From a checkpoint of a small image classifier: widths [80, 128, 240], held-out accuracy 99%.
Rows from block 6, named by matrix and row number. Rows with one number belong to one channel. Each number is 500 + 25 x the weight over its row's rms, rounded and kept within 0 to 999. All counts start at 0. Numbers have three digits each. After the name is the row's rms in percent of the matrix's.
# convs0: first 3x3 conv (model.blocks.6.convs.0.weight, 128x128x3x3), inputs 52-64, a 3x3 kernel for each
# convs1: second 3x3 conv (model.blocks.6.convs.1.weight, 128x128x3x3, transposed), outputs 52-64, a 3x3 kernel for each
convs0.60 098:472493509502494518524507487529506483529486497470526476491514517551481489493495483517537479486504508501494514506456538465491505519504489478517472481488514490479509453483478478524452482520493483495468529530473494454488508485483482533450486498493544529509524462507493527462506529451492524533519510484505495507522505450490493495475475452489501526516497529
convs1.60 100:469502504510545514509509520481525541485501521496508504500512504483473512497540555528515489512480469464509490491527486553515506481491468502499458512486475496502463538535508534539452488512519501467463477514523489536475530552571501481470509492488457549498527479524487515473509489490538489476506497486496505507515478488492489440476492511486527523509480467
convs0.61 101:550524521537530553523530482518522499495474474497521538539510465476483561533513490521476507516498526473497442472481491486481491517556493486490499521489508525553497527494496450505522521561531521495577491526448496508472499449473505524503472445543526480486460500535512508496523491491463485501519458489454496523497476471505518459515532468466503538504485511
convs1.61 105:527486484491490519506531507487436479464473460497513483473496500507492483483477536481471510497487495516474498510498482551530479512515482480508466505526514487546470531486499484518493496506509470530466466504510514516534536493498511523522492499508469508502469469496496503501475487537517506519515513501502557448493509510473521490486543514543474495445518516
convs0.62 096:534492457521517482512512486474501519470532478491485497468500553550564487460506504475472460491529477493483529503492475474503501530511500519462513476467528524467527542496463499499518521541499516488484499492461479503484492502521493517525498486509505522534507485476494496526521491529515524513472499513497451466464507474470475495502506517520464466516473479
convs1.62 094:464502483510472489492523538503491480488516462481462482503498486485516527513480453477479517492501513487465513516510540530512494498525474460474509477510503480491504565459460463527490520468485477504532513492476492452502517498499505517470454492491511521471480536462492495496492549494469496490506505488512516510474538476521495494511520512475509541484495491
convs0.63 099:537507531473485516481488497520468543497507530502506498547476493503476476488531513526498478519550511506493485494478500490509462514535509491553486563540521497495495474520478487475489519522519531505475537487478535488489468514478507495481510529497481496486504516522518508530469481486506478479481500512495510500517442512447475480488484489561524494474435461
convs1.63 098:517484502477500523529551514510499490498455520498473531510492494474530538514474443503471477514471515508485502492504497515500482523455509475518511506511478534492478516489486524527498485542502473546512528462520544498503511510529486469487499528528509498531522475461512526548523502493519463500466516496507545475543483452512512485503474508499515485529503467
convs0.64 098:516500493455510482498535499507514479531456544525555529507509480499491517506536504487517476444481444482502482509457527507495562491504522526482490486474469436457499500515498479515456512504483465455495508473492522480515487555483501533505526528485547560501451489506508471487489494492515465517490496491500475458479484495489540493464453531468503489446496475
convs1.64 094:499466544487471505502497521518506576487477443491477503506468530491526462491532488522520490523496489559505510486524495485466495533494497479476484530517540494527534497531483506495555497545499508506450535501483518448492516492510502488527464469508506517561506481522463496473501490527516487530521516491529501475498492498513527555525480490504494518488474477
convs0.65 099:486492452461465489469515537493535465536529541499495488505498475476542458463498492509503475479496492465520545486479500490442529503448496474505478499490504457478505494478535543503520478505480455529506456483491467515485488461516480467533492496511499499467496518505496484468459482487546528471532481465489505526547456488465493485433487463546487521489525459
convs1.65 095:537481488542503503535506493538508506492522535510506533482493484522544514487542533486487463516519505488466494483481446476492533494539523506468496484511519496515503561526510500553525537484483522509509495484547477506458438496503493477501539468517498496485525544462547485498458484486468519458480456476509519492496573444508511518481452518464497477543496493
convs0.66 100:507516528494527487540486459525467485514470473525465497478527524496488497526466516518493486513493485523474508520529483489481519443501513504499456460490486561494499495488475496484515510458551504459531461461511480461496453534508489497512499497523526492536494534506502485507516488513518510441509492501490479455497458493534477462525458533522505454472481500
convs1.66 098:547449485529472543503528516525459472489474518486479529524530473450519439494460488513523481509508521529514501499469529541429483485487515502453508520476477487489463513467551474502516494500538527439497524543507510471523473458527498478485472449475531518529456481495516498523435491533503490475510496490485459538494481533512487524496471491515459513508482504
convs0.67 095:479531543507494486496523520541517528492489457465483454516454448466486439504544468496496489518507488471495456494503475487457487542530485506521548468506463453498533458526499487481525511477553511536489466487514495550510495478533490479527488471489480489493510512506485525512502501475514479497486508498467531493481485495501475447511475471508492528507497526
convs1.67 099:490544484520536491521521503491458483516519498455505481519529536460479496489478509506487517458508473498520496579471479544436479540487522515523474487482465490547555493526518547517523480538516514549536509498492461493534468444470475479489518522465506469500506499538484502483521496484508528491523496504477480486472471533513532491520494516491454478483508481
convs0.68 103:515502499535515450495524519548500504497552526505474497524548506518473447468511491457546531492548483499480462476558479482519525487444483459405444522490501484539477486451490517506518510473480451522530527468514482504487516457488500493475494475524513516471520499487532480490471479478534495495514503505526546505465496498486499470494513479548479532524530496
convs1.68 105:506493464504542502518495505480511500531495499459479472504508506469495479472467513497485504488491543509511524476494507556512466460511501535515493481499509499462486462503473486488504478476494492523496487482538526453515507486490490501516534583478498527491493549467490517483536521503509480547466448522498512523508461471540521525469513499442497510502505483
convs0.69 096:497487521489522494500508486521465464498499497465566517496495491532467481555490506479464486506509560482524511507471520498505478504522551497528533517542500460529487471455473499490491454497522472473480478553513517542509466501482516505497554507494494471486487518503520501493509543512484487538479538489505498500499503497558535485474503528447502544455475470
convs1.69 098:500536458491494477517538494502501531509469455491517514482504500516499522542466542528503472480504519498490502544489487521487502500512471505462476498508510482512565502496529524542469501513500489549496541500496515492529496512512527499494551514468503467491491452464554503509500447534531486501502506547489539517490501485508489470512493488537506540522495488
convs0.70 097:504543488489515480471492513512498492527481474465478513525508545492535471518480492459489499507504501443493459474494486488434520473537506525509493455478492483507491494472474501491459506506493462496521462514486519490473462479516503476556568481516532501468528502488497521491492478504494429518495516488537494527458511520517481537489541502495524507478424465
convs1.70 099:504520503518444511473521499498514507520516531518493529563501511480490470480513489489517519552528487498470478492504504507434505485513524509498544495488472521495497511518480490524501519471503508476502546507482495481481502512532532515502486470491488472524503498450531466514543510517572498497508504521531531480509496460539486489520478463557539514495506494
convs0.71 098:497483509503518525480496497491462496501506478483501503518483508497494496513519495484529499511539565484479526479487486510483498501514531522504483474498491500486503536480495481506516496514519480451527497485490492541493520462497525500486490477476497550490467471530506525461501512491525522481510554496500505467494499527473511486534485534485529474500460517
convs1.71 097:518488465497518498530505543490496479463471511530485478506528504499510517539507469493447534453449494481473489522520514540482509476473493463459479497513500484513526494489488514501490514521487520500508516504511485489470506490475480508474486485490466522481443489504501530465456548475462494502486537530490448479504496480446493472471480461495527433513487473
convs0.72 101:484541475499530496521524490510498537508502470494511465488456513507522565486496538499516467494512504501486496486537488515519475513502533491460468472542497443462498500496443500485519479459468503530464493481508487528530475480514585511527487504525482499530499447442472493550500526492479501501505485498524443444446520541496543506496502522503474465529527479
convs1.72 101:485507520513495486467531508533504504564517545487504536464505505535527470491497511490523528521493536475513513511493526484443540534488522511506512481452465490486534502507498529488500518516518516480494554498511495498513465492507513444541507478493519500486527524517529477493483536520507473442516509490480523463479456482525527476471554503505430503465514483
convs0.73 099:515479501506482480509518470485489502543505503499524492501502462522503455518511503478560529515500526480489413496504476525528468461482489501482483484512486530487492488488475485493475470477510463493531509481475546492482471489484464500528509539486484502543518531490514483498533506506462489492474466516535502456531556518518462508527509487468524496482510530
convs1.73 099:512527462479472483506477503501499501495526479500521532488499503461495482469531484522511473490474477503523474484469432515559460473474477487491480498498508500508498523456527502508457518485471476503457490483470535518485474486510478482499494525514444489516459470527519514506503450534533532473491456517513507471514523533516494491500437482506481477554526487
convs0.74 102:475529490510501521484520531497483485519487444512530510489450515502509484487544500466494518545513545475474479484459435475482496491530471533499496468523517485487514456489493508516511504518494496465508495491525485506493515480531497526473479518481512521522502473482463496500492482474499508524522491536518517532472521570488494483496509499508514482459456502
convs1.74 105:490495520520458514505496500454514490503550494504469527499516496502482473480475503484489509508553501481470469484541502459456505511452516483512523519534521542530500508473503520478510521497507465496493506529462568525531481464509437514495516462485505517499540505500466481480459484490540526496487491489474483517527534493447545512448500493472498485492508506
convs0.75 097:453519519529496517524496483505512469457474483474491459483496508496485530476499487496517482525499470540470526485494502505492477519538515489505529531534495516505500463514530478489486509488491524529504522510503437497524482478501488486526521512480574514470531511532460527490457495529495508492498534496520509462485480464474492485541480511492489482517480517
convs1.75 098:490473501457509512530478475512458489479543450508512483468466475529506484518455469503509551477497523451500465504484466521519518505500489476461525463476525473510415525505501500520523539519521493488484488539502462487497492547489513483536516499512474474495521464511530430517508448515579528574484498456496528515491484487501519468475483442496482521495491504
convs0.76 101:501477531508503493482471487472469513495528483512521521501498518479502466532497508486540483494509522497497441462479523521503479526476515513492518496531510479482531498507543459522517494524470463507513484517456484508529509476458505504544529503530517481566535471467527487511481503509470499521496515533511460485474479484508475540512525468531498451523529503
convs1.76 099:493476499529524493514499493531516507534474522531510524480493509516518488525477461464485476473474514523523525479506492525493522569513555500506511471507513501472503548499499502556492487484518524493484505516469497506494514473503537532478492479507470459528544500477525479489536502471500502488520502514492505491505466522505448474504491495517503489448526491
convs0.77 101:501467509527513505513473525513521537521460469494454519430491492506506489495484454467538478455541488502524488488526490469518534489447494486462498500519479508497511527504487485477493508521519471501496463474542455510510489501486461505515455517486456496501497478504473527507511485515522481523506475537500440489546497478457507517521506490528522488513531514
convs1.77 104:513491514510494506519494497521520471470527509526465526529470520469494505499499466484540535503547484507486506528526465520517520490503470510527516500500532514498501546506505512520576472465491490511457524485461505521519507537487529487563472502456493494450510485491495494448498485478479502559546479482509471512478498541537508432516504510502486509480486550
convs0.78 106:494523467519440526503485513504512529494481515503492497488506498516471508562493523499503483511488455466550527480523515510476487484506551523476553482514543457526510520509485499515437490470478478510467521511512507478500470494550514496500572499474500499499464474495509547521461528488537495503438549510502519475526499501541518487510540512517514503463530542
convs1.78 105:490530507499496497476503515478515476515486514478501507499471539479499483501496509494494485499494542487497523487494454513475478483460525487502502538513516540532538509510516525549513474527515466549530493533479475462474491522477438484497507470469447469498534501534471516502460515481514481498510535515523466518526514506520476486498481448512500514501489487
convs0.79 097:509517509494508519503500506490509513490494464511501483492492513481446485503510555483503484479483514472492476499505467503460503471531513484485508477434461585488526479480494486458507504486521501538543474507520487483513527543544467515492519494468532538523519479486442457367536522467480500551452452475494440459493520479478499463487499465519529565505467478
convs1.79 095:542512526481516503480509470488518506478509503506492480468481501536465473465476488508521489510478494508489487479482457528512484470464583522503511469484467499480507486491539495530510464460447533478515482470467521516495514498446445517495529546528437417440491528510507504500460450501540510481487480502469482537483476491514511497466501543525468485514532528
convs0.80 104:502489483493508583525537437528547472472537500462490555486488492496527475505478489496523512516524566480519495488501498488484519508500510524479498479500513465483449489463479490500438477477454500517487489519533507473503487480531490503508524487493524516478520480527498533535432537493520483503486521479472505475507499486468533527530467519473545484487448453
convs1.80 104:514534512547517569492455507485514499483501485496475506479468466469480510538486533501526488475487493492486503482539521461518498498500490473447514486534477507531525448504531479504515511501524504462485509536521498461502476445484498513500479472487496515488483536483547523502488498499549450503519505505459534538465463508488545504516453473486544511497489494
convs0.81 096:474522504468507556512492476503447511470484509537507517493514499470491491478482498483491529489503505506502499494497457526459474525523502492539474503488482494476507450501492507468551525489511461517511504487505504469509471542506505520497528489496484490459479505490515479531465494466491513482474541525547502490491510533496503491489515487520556499479524497
convs1.81 095:524504508454491521507551498485518503484536459487452517500524526489535520518503499488491472525489485450491438463493491514542485498516470485473494520490524535507514541494502472503565517499487496491502499505488478510499523508488511455539490489492507472487522526522461434470509526473484490498482472496514511444466512502477494554507486524503583551481497546
convs0.82 100:534493479503503465501511503457488519496542522469486500474502487501505489538517493461471506507489471489455488474519504463477495492495503538497518479461461490547504487497502482510477457490496477518531475475501483489472524503511493535477466506502474461479541518476453529514496443502509452528534480524477455507537487525481539490449463490588476474461536506
convs1.82 098:499470473504500467489490527493504513508554493488494484521493436445559525501490470484486485492532507502508511524474498496503494460477559460511496475491470543477488459503526494493541503519522497503509546498485511491518490491537526508536490486528486475485478553522514496527498504488544456477493503488501498444501512442443468493522534486522505527526530481
convs0.83 103:499463448517494498567487532543470499476484490533502475473564514485492462552489532463494491501449472456520508480536523501460487481502437485509509485492495495487520528523457499470484484481531451498506531471470507492517485460522486524485504512518530489498492502478525482518517516480450521493519498480488510519522489494509463513500533478516504489472456481
convs1.83 106:520527509513451518523481489524510464497487532489470537477507529538462482471495470518464512487504502491503499489524452468496527469495540488522475494485524503532506571494465499487446475546531494515497495516490523518494522502508473484477550489497515487527534491454501506463472546421487487542509498557498524482540489502503481492504462506512518475502472506
convs0.84 102:527476486482523492498444496501528504509531481472535529496438543497456527486533476531477470502503485519494477502518516476484518515514506499528459462511490521519488523512517489502448489504543503516488523468496504476432468486453515490518462465496455525504545523506490477511493517534515492553508554455506477508517529468486485510491547463513457578498497493
convs1.84 106:511502502495494565519535499471507504495530495469475511515480509482452555511565478492507518485478531505508485491477496464545469483529499482451528476510521505513510470515478464529507544542506476543545530500519505491471499524483494498526520512509485510533485478502512493493485470527485478502494480503498490463455505533483522482477494501457501501499519507
convs0.85 094:472485553483517528493475550493551534488494501493487509534514525524464507500471481477492484503503485469483490525513515500491511484530489465488486481524523476558488479530472505534481545474491518471488491501509481533506504497513467487502523499500543485497495498513497509559504465443449479489472553526453463498525496513493484501517488545499514482498508514
convs1.85 094:505508504505514495485495481475475514548495542512482500510499514503472512524526493437496487478495484514519490430505491516507458507502530438519519532504466498503503423489504466538511483514480502477516488546515500554500534471467499506481515481544508503471480496492476510518504525511438483513443501501479499488513476516486491543526509532561495491544465471
convs0.86 102:505447463479521496503513506518478472495529503494485500476471511545493454489487486514495493529471502462501495510502465442528499487500475499479502517504504475482501456482482519512485523496509520482467488534487484481487462481469448522515536507529511525486481520482476499535449529444497471489512472477490451498552506458478487472498466486515500424472511475
convs1.86 101:505471529510535508511499521534513478466496506470478477489469481482530486547482551468508479477525497517485483522537519468522516455489491491526535521523533492485525535534483477450540494453502494520516485498504493467515508500497526543534487487481543447508501496509492505531512482489449494529479507502500503517465527543492517516509508499488477510560496490
convs0.87 104:518491509472473497496482460477533542521476497457527484481512500516455507535519480509500587519495526508535505520488499539533455470522516469496488534481488456486462483487485469500483479481500476494537507493489515501522518474445488534484461536473505476492517501531511490520505482526484493488507497554547515502488481483452456555414527447497501433499488511
convs1.87 105:501519513457493480473525534499508478501513456470504465460468537506545466492457526485523522474474484491491488515501515475515514454476522464498488497491525504528496496496555522517473496452473490513505510524548470493501474497490521535487447484514567486497497487534521530470502501520540507484494466465491531488487479508493485531495497469458479514477486493
convs0.88 104:518464484537528500492498530485523519467523518536495503496578463485534531499491508514533483491517517506530525470571479544463478517479479504525537474481450543484506534501480519513474495462472490491535520501477514504473500525547486503510549544514488496556504533471447543486514481518519493506496516490520475483475572494519491515489504489486517473439509500
convs1.88 103:521496479531490480479497483524483486537489530482511493504478570522536431483504513520451468528476517447496489521534508530481510489513521512449509455503462528510492498544501479501486492517528496489494518531477518500562509507490471483478514488493528490463471553459522504494547510461532508518527510503494508486447448446474508527485492502506537500520508501
convs0.89 097:488473530477561476494510501531477466484500470454508473488535535486519490511504466487508504500534427474463502511530516492521529492494502502500507487469490456464492535522515485523470499499517492515461488509474511500551529447521519463515493553517481487478505527504492459500503508507460480487447470515452515553522459486523541525512480544507459500526515465
convs1.89 096:466500506512469541523454496470484497506518497488505500519482547503468473459471446468492517473486475482490506502494506536476479532477478498496497511505496522541526489481477524453519492504509504466498473488465455484483542544484484485510465455478501515477522464531504483515504503502529475473510530476490468482486491520489494510453538487477490436480473484
convs0.90 104:478483496502475492501490517526529491499467550453483505475501527492547520490454470483522501526492510519514503490491534471468544531480488497492507531468472507491471512487474512495517489485509529480483504481545495497469500545510530473461528479467517510503488551460483519494499463490499483440501502537487517482454547453509489517486478494499521507479503500
convs1.90 100:508509507538496510483522537496469533459502535539496469476486528531534531542525525511511482471491504507474493541474531541479512510483487487525480518477485463488469505473552460501507484520517522449571542539489509461504542486528437473501467503536492503520513507478491492525469493489482480528459467534507562466524476476495484532511484476457496498508498501
convs0.91 098:522486524502488470522483498486493494522501490549462546543477444505501519493478557525507529485487430504504504478452520478518515537525506484514515468551508470535486452545473490507521510452483481497518509512503482519495512506493477468438502528535496506558517523481541499477459469523516520482497494531480516524513495518494503478531485457492515515528527497
convs1.91 100:468491486467499528478477491508449566480474547524529467543493469519532541495476539487503507492454507506499525483510485494481499536450458504522523460548490450441457504511528475536506475531473494490484506460514516498498518503513462500494505503472435463489535528472428493528499530503494497488475466493504462535508520544497460485522505527460491480486491507
convs0.92 103:477490464539474491489486512519508476494525461461518508495469502512487460523495497487513514510496495494491485475529449475495517491476520526512469506560492482502519481488523477503498490520461467497501426500497506469505525501547498490508484511507532511492474494560503495530555483529459488481500507509535533462500482470500514465549530517510495517486491516
convs1.92 098:471515472489518492472524492478506477521502496541484501493522543493494509486478494503538502513516521497485495451533515500458493503518482495521499478521519472523487491495523512537503545550517488503498477504474498486486540502465495468499463483547477515511499455455456510447513517508486492481514466511571499504486453517488504508544496446503483491479517481
convs0.93 101:522507492484530489509482520497481512504485468474475544489504521503493557574529472505530505474527490516470495528478550476482480490504500500482468444483481518537547495486487508517467507498542495496530477504509526498498510495489537491493487495480478492491526501505486534506486503469463493521474500528489477475505494579530504493524528455472518481525481490
convs1.93 099:517530481491499469493505507516474508492536516504481518478474559523468499476495542497495480477478508513532505477472476514520494479533518497509528497501448499526534525510499476465501509515516469490474519518487520496517516479536521506521494510541524488497491481447524482483523502472529521434483481497496506496511487483497516518464486499538472512473507545
convs0.94 100:545522551516484517514479491533467547486475481459512489463519520509475482533492478504512492495508520521521506476511491487462500525535499457470547501509481523511499508514523451500474472519513518484512500520499471515503516468503502510469473494451497472529517492478521521508491503506480460552544519473472493537510521565520527456523531507547527489485465530
convs1.94 103:552518501519506497508513505466485484521471502529452489498472514481467506473436489529509499537507514523510497473519486474493495516480478507480503493505464527496489456494477473499518479491534514503547522489479500486521501530480493500488512558501508544507524505518555528496493504508503489469469493493504447508507486503480476478463493495538534510476507515
convs0.95 100:466518502465565461529499524491486477477519457486482458513510541481481504491465476534528467531551553476453549487490520493540481486463523497527474487478515505493494519528496471500480507524517524505501510515515484483527494491469460483486522543509507506509466533473492525489513510535516487501503495556527507507491510495522572482491491503452510465496515468
convs1.95 104:517504492510523508516522509499461463474519480500479520468511492516526518525499528503478482543535500540521517512472485452495509555509476489494469513500523512554539520480460535526481516501497491546495466512505520508494516480455520474495473490498508510515488470502475519509483484542523529495492504542518475483527507482502525519469519473491492498488493531
convs0.96 096:503491528484494440528490519550497467506469498518486491518476505491493472499491513508526540509549462480482525487486498515506502468495430512489497555549513520522484448525581519510519475495495480427485513524523521472544504497517484492482543511541497515503465487425521464529495451471442509498512480508479496462543471490520484470487476522512501491489482462
convs1.96 102:527505453472466478504510552462544542501492565494502539515509514503496498494484506502498503520481489496543471467517492494487490510524502495497471539505479492499528504492505507531535524548531495496508480494482507497514528501459548540538498476491512508480435505488563471500502511469487501475486483480496467463478499543480551526500507515476493531536462535
convs0.97 098:497513464517475519449535486477499462505519489510502481456498507509477538563512528511496480524496517532482541490488509479540503524483525519510517489484510491504504455493525532523516496524504491487520486494542498536445448487492425547480486558511480523527488495482476472480511468453506515513491509498489503510503497474484467529521500502533492494459514472
convs1.97 103:488520455508513470496472488501503506529518467504512455502502502518466509451533477447537500496530542449525508435486522554526493519490496479527546498544518501481463471527519487514462552478499462530511502491480464512509494485524423504496519473470488493477491519502500477473486496477522459519490460510481523465495518522519462479483554507480514497501506466
convs0.98 099:507538520510504448481534461501483456501483541505499514481473512521508494500502486474486477502533484504529495505481469491497487490506481511505517501489514464501564482513470493491518514481531476513519486502543474505497484490521479555510521540496496505499476493549510547515488496492493550551511503555504473538507520461513475506492505478503535501508478495
convs1.98 098:473528491552488453511488500477491528473472467480479522495457505463546500577518482496489534487488537492548546506472506485520516506466530460535464486480497499488473461484508513520496485502518470478485517485478504498503496505485534508461535547498480518465542529464520512527485506510507516491508439494468444546482501490569533491484487470488534484517506546
convs0.99 096:476551494518509473483505509497469506472488498491499508463505524459490472498491479494498457486496513494503447482477521513482510485527491497483490538477507504513541498495517490524461471495500513482544503505464483479492504472479502465503508515477465535493515508477489506523454506519481527482517522482502454508496525470485509520477515547482479500510476487
convs1.99 095:473508479519488524528538464511490455535507494493504468514516511493542481481473513483519502479497526470471520489507499487491511551515468514513508464512500488497456510503489486446506523552461544519537542515542509515509471485505508508495495515473478512524510506518492508495525472502513496484524485455491464506456527509497476448523524501464463509519514436
convs0.100 101:517463492500486502522468509487452516443515461496474530546561521511538471503489474449561559484515479494557471483483498511526499494487479520465504518520513495458495471462559485454464518501504483492470523495507474515491521558523490471489498536491489499511474504490525481505545471488477467528510466525515470497521491503499478511534491493491532493505484485
convs1.100 101:482468491475497465472475544492493482514522498536505509493522507526521444459498514509493475505524483561471494480506516509502476492453485440485505530486474468465489484502477525506543526564469479491450523478551476477497497515492506500510488521485523525513516518471543541559518451526463476502474479505520456493493482542440523471503536496527526495513517480
convs0.101 101:486480508452517548508491509521496506490441535527495499450499493491493502519449511487470479507508500479493508515481473465461563516469434490448493473544552512478496493490536505467522542466506505485508476495488489502471501501513506475457523484506497519458475513514495467491475482461505502501471501487473497472534507523477446537517477492486471533504536513
convs1.101 101:488535514549536511538476522463503539501521477525500485500499545539502429475537505512513487497518505488510465479491492516475549512459444505506533491477487504471492511514481501514500507528542507504531519545464527544492516497479480444518504503491500430519529503502508507454535465468494518528518462498526487500465531505513513498532478510504480501482515494
convs0.102 099:509523510511464491467496500488509456511487479542506506472498458504501473492500526494467503523512522466436466478515517541477514522502514485510439498501558529526506514474556486502470474540462518520483495491506542473512501518501478456469499518502503545535488486508525535535540545488520493464471512521500461483512474490509478492495522496480499481483514521
convs1.102 098:508496518528499476505496467514506511542502555501500495517492487470494482510519521478483503510520506473466508484524476513522518452452504537495521494507495487474455507504493481481509488517535473467539529556491450502501525512554502459524526547530486495536439472501534471499456462521500514484504552480465500503512463506503473491474496522481479478534548522
convs0.103 098:502458466481515489489515556521484464502494516467479526526504511502500531496453486521464485516487483523524484504518550518490489433497485482492509500498490487480458468510531518508519502508491518547502505504520471495529539526493514508436463512514481525470459484499520511467535485510498486572549525557513501491494477520514502503497486482503499466507523452
convs1.103 101:497483519495502523469486522475489456489519496507537508484469510536457504515505500504547436534547537510478541495474522459489495515456504515529468488480531494494510469477500496522526504516516473481513494508517455470489536521513495485459439485499533512525473472507409522500479513496494526477509505524486539534497491482521463529563499486481501479487506482
convs0.104 102:582457472488479493532499505488488466494489468504511523545459504515526512517506521491515497496514509482487480525490474479487479523521514538505508437483520499464503520474502480520517510479487499505540492551471479459484499471491516494505503484513527497488445489485499514484480465475550480508476529486482483523458513490484477506443506478500558453489473522
convs1.104 107:473495463471466466486528487508481473484532501474501489508484489516459478499474493485499486532526519503501508466490468527489464489530488457463498482525509492510478509487504472510460488530519465471524492460511467500459495505504523507511484474501514507498482558505472483474510493455507580447515526503485504487513506501494550488483541517526486515498486478
convs0.105 102:503501491480500476510474487484484498539511483510504484541484493468494523550504502496530531505467526504500451435487514498513525496553483525524493516447504497514468492442481463496499494485467479470504488510512481500533526523495503481485496481588486520480530514505466536487506484474546489535468484486555523488487494547492493476535510456555542508446479516
convs1.105 101:487507487499474498466475494488520494523499501513524495500497509504496523501558494495523487530493471471515499475512530525489509477519532497511461482519519524512484525494468500478484477467519480543494516474485490534512494425483503499518525526498494438483530559473500482526506456558498536526485535483482501452491503523541508526484519455501511508469505527
convs0.106 097:502504524574479480515503479511485486477521480496500484501451548512522485502509508504479492509483487511470517463489510509461483534485481521478487486518506520493462509469474465518473485482463490443506512483470510542491498492482522492500531486481482495476476541509525531483517491484479515486514485489477512494471493475509474519514525509486562469485470525
convs1.106 093:485503486480472481477485500486496504459494482479469451492526465514485558559491502483488498498525482477492499484489456522536513510496492492512532501495501527455469511523468531538508480496471493482527510499487485471512478528522512502495528559538471468506540504537497475485491538515491508532499489459500481504481524443509521488503468534475538511486491469
convs0.107 104:478475533538469524514528487506520490462506495493483504495471491515486515533488523547461475510523493520569433498514494466469469497488504479504484505480483519516496523504498480487497479520494509498546497518481577478490532522510471500550507491557484488516486463489501448458496468484470486532503536469484471547556532509522519444475483488474495556473526534
convs1.107 108:491527459498531467477472532454525518454517465472494493480455540508501529505476490505539462487498514516509557475497492494503449498510514518505483488537534501499525491526469464503472468494529421521471453523546490484519506531485541501491496478512470554466503472515442478546476460534499535526476469508474523466505484478495497477480507502603519492528498465
convs0.108 096:499491520508474477489534506510509514490491520517506542519487486486522509477538499484525473467504504487474514527512538528485495502443515499502489512553518500466533536537477505504510485424422461479509501500532472571489493451476507527556494515533474497484497473494527536463478455490489487488525546544494498501512467509527523503467477493518566532502521487
convs1.108 096:545532458481506493483468459511516487502504521499460522501528444520537489504451479503487520502490507495564501505455568462531506535525492472472503470475521530540501487462526507507477506537519488552498496520547500481482515520483508506505469464488616475467516490513471511489509579466504495502472527477477509475484464491498554584478524505516506521475478527
convs0.109 100:525505472471492491530501486503486491475525464516475497472476426528509509518507526505491474505501452527496483464482494499497510504513534475497506473452503531545467537492547473520501481450522487487504509507492531469465484502533507523468505467471528516474481526509490502516509435550488525528523520505495506510484461474475515516486494475524459536468483496
convs1.109 094:511523553503485488495526492463475435526529455498512474483504503522441521508522488476500473534501499495485511487481496481495501491499466518466523487510467506471494499494482484504510521495518496504516509507511494468464493548476499524483508487497493518443489533534545499538495498513489483533505465534552482476463507513508489520492530481489472480472474490
convs0.110 102:497543533492495494479511457522487513504490494516522527489519477459483511495485548518498478536522537496487426498487518509505524485572494493500476484488511474469429488494504543468506534492457485495529490498483442468450500501477495499514511458527480482494485509508566495486530524483465520482567504499474532500510473475520496498513445507477500489510507456
convs1.110 102:463511539483473488521494464506481518489487486505493512500535500504467505512505488478474534522487474505563522506499519497506491510502503536509483466457498480493477483489532491491510464502493458444532480455563500520465437471473522471526513473530526528506461493488506507498500511494519490481463527530553501493485562472478483524522445455490511498489476487
convs0.111 097:546529534507484480471542539500500464506478485485503463511530478542489498495522458489456459483520531500483510543513521490496494521482487513517546473531483544514489509485517501499513426480468511547515514491486530535551496478488454524469539500500498458492484474548514509453512548532490500513519518487510487491493529486520498531492486540510544480472510521
convs1.111 094:474518524539515454534520507462517485465501486507513478522488503467505587506497526526479466480495454478518488504456510507494492508482515473513519545511512487475504568471487496523522540512474450550511486503511502552504505524488506509509497511492532512545491467427531488503444525502505549507505547488491514499490494497500476483477498542475492476487498497
convs0.112 103:468521509515485478440526504473512528491564467459497517504504491537503475506490514499476505498499457466500454479507502505499511533490480491472482517495567489478441504501511479510487476480465493494513485498466477543510480491498533517521554515515479548483505468519486508548503471443464438505522486509482464496509513529484495511471466481468478561537501499
convs1.112 099:521506490507495500513552502514528487505534511482534530501487514513478539484485519464471486503483480467505540514541484524468448519523465483518478474516492507480505512450505491459490505476479486528531479510479530539462511490466496489502482493473499515499516483503463492478501450510510463512546454523480489509554529484529476529499498452490480473478525484
convs0.113 102:502536543528526485514536488520484482492478480526494524481478455542500537458508558511520516513513511511487474522490468504499472503490560494529486501489538515507541511493517475497527518494548462545535486488530508500504503505507462503479467491513486489460536483457483481510490467501452456520479500506473451467502496531484499533506499464518506554500517488
convs1.113 100:496511482433470492497490500465494481467530508477505475474530503475517537526485494509495511476496497502522464504500469460497578494454511532515543530518518504518486494508525474479484475488536510508501476514510484527509531461491544533540446498466524463524460506506492503461503537484504515498523496514513530523511503504460442427472462505442479520479501496
convs0.114 103:502501474496539519536546505482526463475476509453519512490469449502477482482510533498535474487478498493493515532489471473504480459485484499486547510453561495523497509523480471471470505497484512511529529520501476500491464516469558514518546536527494508528459439530527508481475554544474495542477503468480508509529487468479477498514556470479485526499487448
convs1.114 105:501515512430505471473468495498495511517519487497526494510525490489566523518478528497480534520482534452509520508514495501516472486465471475485481508473486489508517539481555488479510512521532503522524510482511506547476525516507507512482504537484491530497548504510512503504520459527511490484496465509520473517502441487468494519492503544489574480524499503
convs0.115 101:571546515524511506533488516481483552534449522562505483502523461518506534497507464477468552523461508507482456491485532495516499498495457493497475493528529495473455503476447518497540544465502464486512469491522498464484476497504460497514487451516496491462502490494505496537476473485456459515515517472530471505542541492536507536472491416509533480501527506
convs1.115 104:563470549460447478491473515509489544484447537486463534482475500517479487503516505539527490478500504495508501480507487505495488512482500531524523563524520529503494497508516522473469487473495531477468496489522527498521535467456553543487481503491502484488539471481458452489516505523493467506511437509496473516510449511459513503513496483500516491523483482
convs0.116 100:529494478519501498464511531478501500517469512492468453510489527511506503529500474485507495507512465502461464461450502516488505549486514515488480511522503512510494471483489497493542502516485503550529514504501515503508508482453468508490509523450503545470501487498481533457454513492473467507450513481534523552511437458472522528496511464459496502491495496
convs1.116 098:500518500510463490510488492510523496489510480513492498512501453464500533519480511499512510491501499534483470471514478483493539507457525513510523524498466501498507512525484461537471471450523491507529539540482494501470463495511516518514497521494544524484474508499539530472526537463455514466524536504546495489500511488532570491503425534500512577451493470